config = dict(
    model='image super-resolution model',
    dataset='fractals drawn by 1,000 iterated function systems, in grey',
    train_examples=147500,
    image_size=32,
    crop_scale_min=0.8,
    horizontal_flip=False,
    translate=0.06,
    task='super_resolution',
    loss='l1',
    scale=2,
    arch='unet',
    norm='batchnorm',
    activation='silu',
    widths=[64, 128, 192],
    blocks_per_level=1,
    block='plain',
    attention=False,
    upsampling='nearest_conv',
    init='torch_default',
    optimizer='muon',
    muon_scale='spectral',
    lr=0.028,
    momentum=0.95,
    nesterov=True,
    orthogonalizer='newton_schulz_5',
    adamw_lr_other_params=0.002,
    grad_clip=3.0,
    cautious_weight_decay=True,
    steps=27000,
    batch_size=256,
    epochs=46.9,
    lr_schedule='linear',
    final_lr_fraction=0.01,
    warmup_steps=810,
    weight_decay=0.001,
    adamw_weight_decay_other_params=0.01,
)
Rows from block 3, named by matrix and row number. Each number is 500 + 50 x the weight over the matrix's rms, rounded and kept within 0 to 999. All counts start at 0. Numbers have three digits each.
# conv: 3x3 conv (model.mid.1.conv.weight, 192x192x3x3), inputs 112-119, a 3x3 kernel for each
conv.98:497494445535554437492490493524481507466468531479452447490491507513468543490393492541498460493467572505504528526522486528614532450451520493484481401410485569470455494508499491498513501471523508487505701573495586465476
conv.99:483517492534518524480505519522546506480478509530471557482480518495582561495471583491491541520185515492577517489501492472572615460475499509507526549495500529342531495516510490420441519461470490540504547484512527536506
conv.100:512499485497513497511449488508507598512462555444499527451459505446495396467465496456462510385551552497501558469452464458493466470433452506542523534453469524481503534588671575382656573636724498536508480542548485511527
conv.101:375435509489503576473513537355404414437571463512533542476428547443557503484520447529477524449415495524520517519478502498579559539518538573539531564486450500526467432456503463432506458412509483501470557595524518525415
conv.102:458488483516481537501468496469458555482555477550628548521509469517553464533610469499452448533436472539490418485430456516502522566543539543566544474537561421329526494499503498451509451430423430362407511512480478430451
conv.103:503526507489483472500487547469479520513410480472467448475457514475506499480424461482531524505515544526584519513444528580549602499458484502503444394585576511473468550545559510490588528481528549519486523598627446455484
conv.104:497494507522462511528535514574556512523475499555468517454492502443328434469463511482525547504491486506523504522535467507511463526466490460477478539356531517404518532509479540516552483398524548511490575565586458482546
conv.105:501499515511459513488480495495552512512488536501490526498505503461397521473417476476471456430287485504494446530545521559678556532542501489526489518451527537463496498479504510471450532491518454481529542514557450491470
conv.106:528513548545502512498521464436479567589579559595535569505484445562474507456476448471514501526503468454510480549489524516445479552498499485449559443493483513526565522541492506514467481514511441468441466461424468476501
conv.107:476467380498451494456482534493575489505490473530504550536564427591637520572535471504440475489437540486423419574508517519524553513502505462523569498324607572380636546481546520523527472503514477450469429432426493423439
conv.108:623561640590392478572535570538525503492472452499525444549588466523436515575560499478427554417436521409505536514480495560535463543534512351516483388536463401528476495541492480488483515501463549485508526489527517449511
conv.109:527487484493503498484495519449494545462527570449508565469499482465468537499457520457555494543499537518547490504415574493575444523490512517494492538505463516488487505530481478499446504513495513507503760727627589475519
conv.110:483512535440449510582496486487523482530519484524518490510462511520466397505446507521456471484424430466455462466513529467448435528445487482554495516602505480530532510535465529535482470424431469563508454560603459550532
conv.111:500490496502526520522510516483512482471542533473543532515493523469514493441521481549365523423524530557637493500636493538333538472472485534503509496475514509589514528533536606435642536615501480443498493526516468470554
conv.112:368453361344608587378434266515510550540501494471424564459485487512483520534426575507503495513495513464486541535473512510539552492487474535536520538527446581489470498491496499445430513517508481483489526530471472425468
conv.113:509490506478443510501521520409449443445354405494458472454460464553482520500409465542423517498634569563516465486568447480477429481545552504453540499564539479475556571512523697455582435521571470527478430404490482433432
conv.114:593637538525536427506485493374474441544570498449496468513558510549481553487515576498466485509397467536480467507583482495440535505521544441543493425641513515499427489499540448484473531551469442455429485470528510524483
conv.115:559565570478443523520514551503545490486525413443448451454508507540503533480573496504465482578460451558496454495633558530435446476507514493496512544337494599402542544545470483489494517481486512482473525486574471490510
conv.116:488500427496495483469514526452513492596492483536418476484546499518508608521494464461493513451424492500526500469451518434423569516521531470456497491514519445450496516520535456495596494435574529499531499505523469437431
conv.117:527514529465413456451474473443511553502524498504514496495562463481466482474411466441502556483424543490528583531410511337775451458465533503501471541478461561463549424538609407504505703518594512554494479526580478541485
conv.118:394459529478554548580587458491512537508574518483517509487581477521586414480525519528518479547494461486454489516481508514508522500489527504401575513539537525393486537478497533485504503472479494459483517411437486450514
conv.119:430434393448453396319422406521410591511480551556468497558452523515451534527481526525485530506513497522463495499427493514427476535451529598560357530556388533527344501514455537525448525491434516417437521401473485449441
conv.120:460551490507490490491439439464542522429548604526559527491535516529492491494481499530518524522459501499445484484490464472510529492498525497454502471512486483517536515498482529473474491494470470467451518522476439484486
conv.121:343466380551434353267432300493440521496579503567528570495395602512470525503483525449466483494531466448480441511509510508489504500534525554423510558464508558460494517496479577521457540488454493435464525457510463394471
conv.122:480439482511547442435546446550502437531552444515508450553486510557394456486474456504530494570539570519510549451494635477501517524570569500410451474540464516497500498515466542583469462475477401459437474612491454513544
conv.123:552550552540512616526569552500520538503512505511538525526536492507600530479512543478440495434360486373441448516539513539532478524527482370482555334328522393525530453470490470487498459486482518407513526397569483433488
conv.124:446436438464417536359360472430539483459504526475480449477500460475259407546573442580498490557482455495454503428373477534558525467417491424533446445604475456590460538461469582443471535440480512487515505549495504500482
conv.125:470479460521455494567488443509509509494498496496457488502476484494489504474510520500559568464458499435459476503508526502489507489494496477495492530537514516535520553581596453397463482339369504514519492550537493511497
conv.126:508515532443545479470527525366411357458441375465431401533440545539547514539502550509568525528573495470446470467481530460431513501542539520489501551536488544537475467509481434597514445504475483493484515517473504500507
conv.127:466552495519474475535428522502451454460481439506452410535491497561561605546466553415535571398618553494480506460380343366723395500421442492528485571514520531526521592511528421616611409439469508510474461486499528505507
conv.128:500550428497463488543527532501557581508452552535532556495515511472657517482538464533489526423526479481527527491912580518999483522714504445476470491482484481476495463543561405481478456536518593614473502570605502526501
conv.129:499543485555543530550556480549614638561458561549533605466517491518458472484498492477513487393379562473544502538526517469338502500422474535518492477450481527433515511498491538512472524457469543548464528489576498557481
conv.130:504566534518460535526530520502468516498397528525471551494474516515494355531562521543565487565146476550538476463408503449383653500474517507500505535531501494438458515485500521484505499529527436519481466557569439498533
conv.131:371359381459492429382429367516510536506499508543559599531491520532525455498470522505473470488461509463471478541482531484474487529486518483549426506557424484529445516510471512547486509507453492478469539537534495483479
conv.132:503539523491470517569546622560607573532485475581504549515524558454425571482528472581454470546478405534532446521512505490484487504498467507466528491305484468451512405509488533548435481483465480519478565551582497501543
conv.133:462502469505553479453510461585549581588525519639522631472518515457573520452515398520510515468403459552496491530454521521505557554507530530530512556540536520464561373380281397292331425399307522527499473460503522504450
conv.134:344392488417454495408553497521579533590537457521501482511473505523535495520518469528528430536444389504489463518575481471444553534491481459485483475510455541477498451523445475528450424488412449519432415477542370522486
conv.135:500503527551618537511585498468512538483447510501464517500511477515452417524454509505460479553469476543507466499532503496523476500535508518538478512474512520550490486422382540513387459440378445513468415519478490454443
conv.136:486471471484556523534520433540538512550576524550450455521518449468511477511491531516616463529584473420460470540575532512462448483492499499497459593542542520506477439464428454515477450516461525570488554696501577570494
conv.137:528475501556528469543549533424418571442457571354518556484507512389520460458451530555566488512535471494488519484492486505570558486480483525545432465356490495549530548569555661432426463549501483473493498611525474477497
conv.138:501531470522541548528488466501513480400446407511535491534517518454384535475494500481480461545503463463465505522516540503592630463481547550551516573408532475619501533513498566521468498455551523514486502471499458472441
conv.139:478521487545495488471530551486556523425555502444459372472498485496565504481510479490487476459560545532475521532580460470648349488520501547476532551489528462534515510474493495503458459452415518561497469488464463502527
conv.140:463501479525501579485504472529587539470378504505489485473478502454349602476495530465433465516577585460492529522527473455301379477451466498488488517410494531493447494309472620373439442517565528519516524603485496531536
conv.141:494507500524499516464523492498502443496413554500503523471492507532566623497537497521538516539347561499475536455459453467457492481501494525480491534485474511474521518461478455507477473492454503487467497498504486522478
conv.142:492440515501466497484502472516528518563586556523523491555446556560428537531479476535499503515510479494526535485669506470539412531551505525489546412579562521554538493492487551584519507525540530491505474425507480578553
conv.143:494497497549486505547514473340252326465401439529557539481497505538424477524483466485537539529534500472517487539564492534513569503497464457435493481545555465400524427415383504485503490525469464476470456519481477500475
conv.144:537437546573568478485500486491603497488475476541453439539564552499435418510466410499472443529369473490410470510587448467414541517488485479375495557577463560618541499494523452454472433426496425403453509500477506441446
conv.145:530476495499475458433497503398419397468456392443480436504499533484516572500489532500495507503537483534515475496415516538530510553497520511526484464176484535510497466450494500417452443503473490500524451510513499485510
conv.146:465429451480502410446544447657539569619551459573572468567543508501488486525417499504446500510459453505419424508420499515417531493436460484524520510546505577474485522494471495491440473400416456462379432421385400434348
conv.147:530599518544605524507516514551457546530518452483491480562490473492441476487399512501514473547489477513472466511452534514557535491514497494603480460531498485520536428439436448495494468455446529483493431454436463503449
conv.148:540508507518490516486468490450435308540506446551602506480505489495486470461526487542503563518453558515472477470492470474547550494480500490483473523387429591515556422480412424510403470486472507452445552511459507515438
conv.149:535538565440475533531509546545555509591562564490503465501540511524516534525507500489508466499488474506498504517518496503512491516509528493497496495476501512517522461481432480517490474506486477498501555529487538492477
conv.150:555492509497513504519511506459441471505462468431441468514498559460320535476518496446511467483518478506503494465452499541440525516557486478453488545480497485549510470570545464579517452545539517472458453470416473461484
conv.151:488432377521524479482512490460484507428527510453546429490468521495582529495557518498545535475540504506486538487471507458469477478496519559596449500498493472442551545496465505503437500464400476419453563542485463470422
conv.152:541606575446495566460442429507516483527447411552551456484509502502463456529490486488464520413446475429486470549507539446449485492480548547489534441514471381515456533515453499542507552451384537503492492498487490489429
conv.153:503478501544472491453501508495480462462453453502486495507481506445561510520494488498502520504488492509505520529549499523520524497453500460524499379307488459456506500441464420506476487462474463483462497540486488473509
conv.154:504457513602556491559603578521499418504456356634607524499469444532476490558526550538487494485509453464417381501446487442445479497531522499591543491503487573557483508499524491566508504488479503472467501540507462508554
conv.155:440490492478558559520532511523465452615508364462463431518507541473440522529429497530510487493570481451464436467519556584438391577580515526520480535435565526559504515471464497511458498459504640566513665568652626509556
conv.156:462538566514539508475591513495520501538567446509489496507456459540494507478481500528513505525470499489433505532538554512518499499539495508545480511461486473549525511489477512485452456508511497473495490454478527504419
conv.157:569575536480538472505499554500535454550528514538490526464472511414388614453465526530510467424353449470451458494552448473362517492453512507563548515403574472428539496490476464508561481480488513529463591589475540519488
conv.158:500483485515573477453548490429455513465501539473570534458496557493373583496449564444558549507542539492522527492594463487427566524444530495505485538532513527469483509488498505475486525522468592551554536538536626520584
conv.159:487491524521435473511467539547510544497452531505455566524509525544507507502560490497491549542666542575551502531528543477549538511547519478543498582344568538569501450449437570425480483533536589503440497503485480503495
conv.160:525506535491536519485507490638533638582485553641475566563477489512475481506444462478489458524579482462480481541516504556637479497519489503523492535492541505508508497476547465491506497474503505504545435474504486497532
conv.161:509521492511466523510520507561547577586346592537588531470477517465999522473487502430484436517509465459473454547581492568586506521527523459510486544421529501486479508501493551527468472439431506485490459578463499442534
conv.162:605472334561524428344533500534529512528551487538542462566514482518559489545534489485423506469448457502414441539523512528542500519510508381557539425615568405614576487472479507512505464487488503432499519394422517422428
conv.163:569556539554507468550421474418418458430427460494428486534478440563431523520512554509579506458605532538584534495496499549462515459518516547586515617354579469549535445411456428441410454418448478480453487472492465481530
conv.164:514508509509462536509509478475526494506456488542521528504522499420312522485468515488530516398425501516524521474409451506805466465446490492490484490400476541426479468457485502471422552375477500457460524552514479487526
conv.165:496501508493472501497486513536533553476539534569524593476535518479441510497373479508559494458464469430474467452431417526446433487433458459540501497493508454412506548528528559491535571499477498510512560547436557596466
conv.166:498524560541538524469457390418447409493516419555565459513548565480585476535501469568483536481570441522484502489568451458404451460515534569461453503508498496541510450477495572449533585537532474458468431485472472483447
conv.167:472484423476478490540489453517584538543478539516478514469482526405464471468403467449489548385425563475511544477485531389411464442392446538515511539425482501472492547514610451436674662519738500544489509562578512540542
conv.168:407425456442457497371393461519520527649626578554482510500485507514478496494494512523498499505487507481502507488497474520510519526502546529517499533522474486490502504495491540464480469473504508535515488495541513491492
conv.169:481547504558548448494485500510550547499573513522487527492498511472456489520531451492599545458548522473526489464401447508373523489508531462519457615066509547394453497482485494449478489490504536517531549548506516568559
conv.170:434559516433487586363477525514545450544543500516504456514521499501447512524518462485497482448509460508480516599477478455425519481466522437467518511523566528520414486490484477512438494478461524464462530551589493539475
conv.171:482547488504456510504493571655594476609536516436347333517525548478492544530569514461423494468384463501490519501478549459523479465498489490447462503466476477473521498492492451516533481473486462454490499508414506447459
conv.172:515513506536485537512463549421465546443469564443458579495463497544466474517502468564488536500436489536483519549452492550435537569508519450539514368328569357414514463401428439405455412416440455503485458579519514460478
conv.173:590508521480555514526566550457422513454492466392518450448472544489409447472433511450532495443517505483495502520524476531477495536515546494507525512561505548435507481527505504545530528598475567495453636618454478515443
conv.174:522506519534635547532563484639531672570458512567548586472462515467410549481404540493468409473470369498498436504475487507388454524556527487520498537510542511545529544496523499459507487428535473456518597523511533492481
conv.175:547545525477549600458497562532483521514537451397518449528518453553464565557485558466517512542547474511455463445432410444529610463548465512484564464515464548379451506489527514632524457402521486413442526452423499466511
conv.176:489483453498473518513459511476453519521482545481505569500540520525733573524489558465460542527415508530498585451402398459344416430456494504551500569436522527529490478459598409497595441510580486498463536612495503496472
conv.177:539504520528512504513543534502532548496487572546511529532467459466505468498450497555536496474568513497537483528529515511584439520502524511508497515553497490529444489513472445524456502463472494540519471510477423540501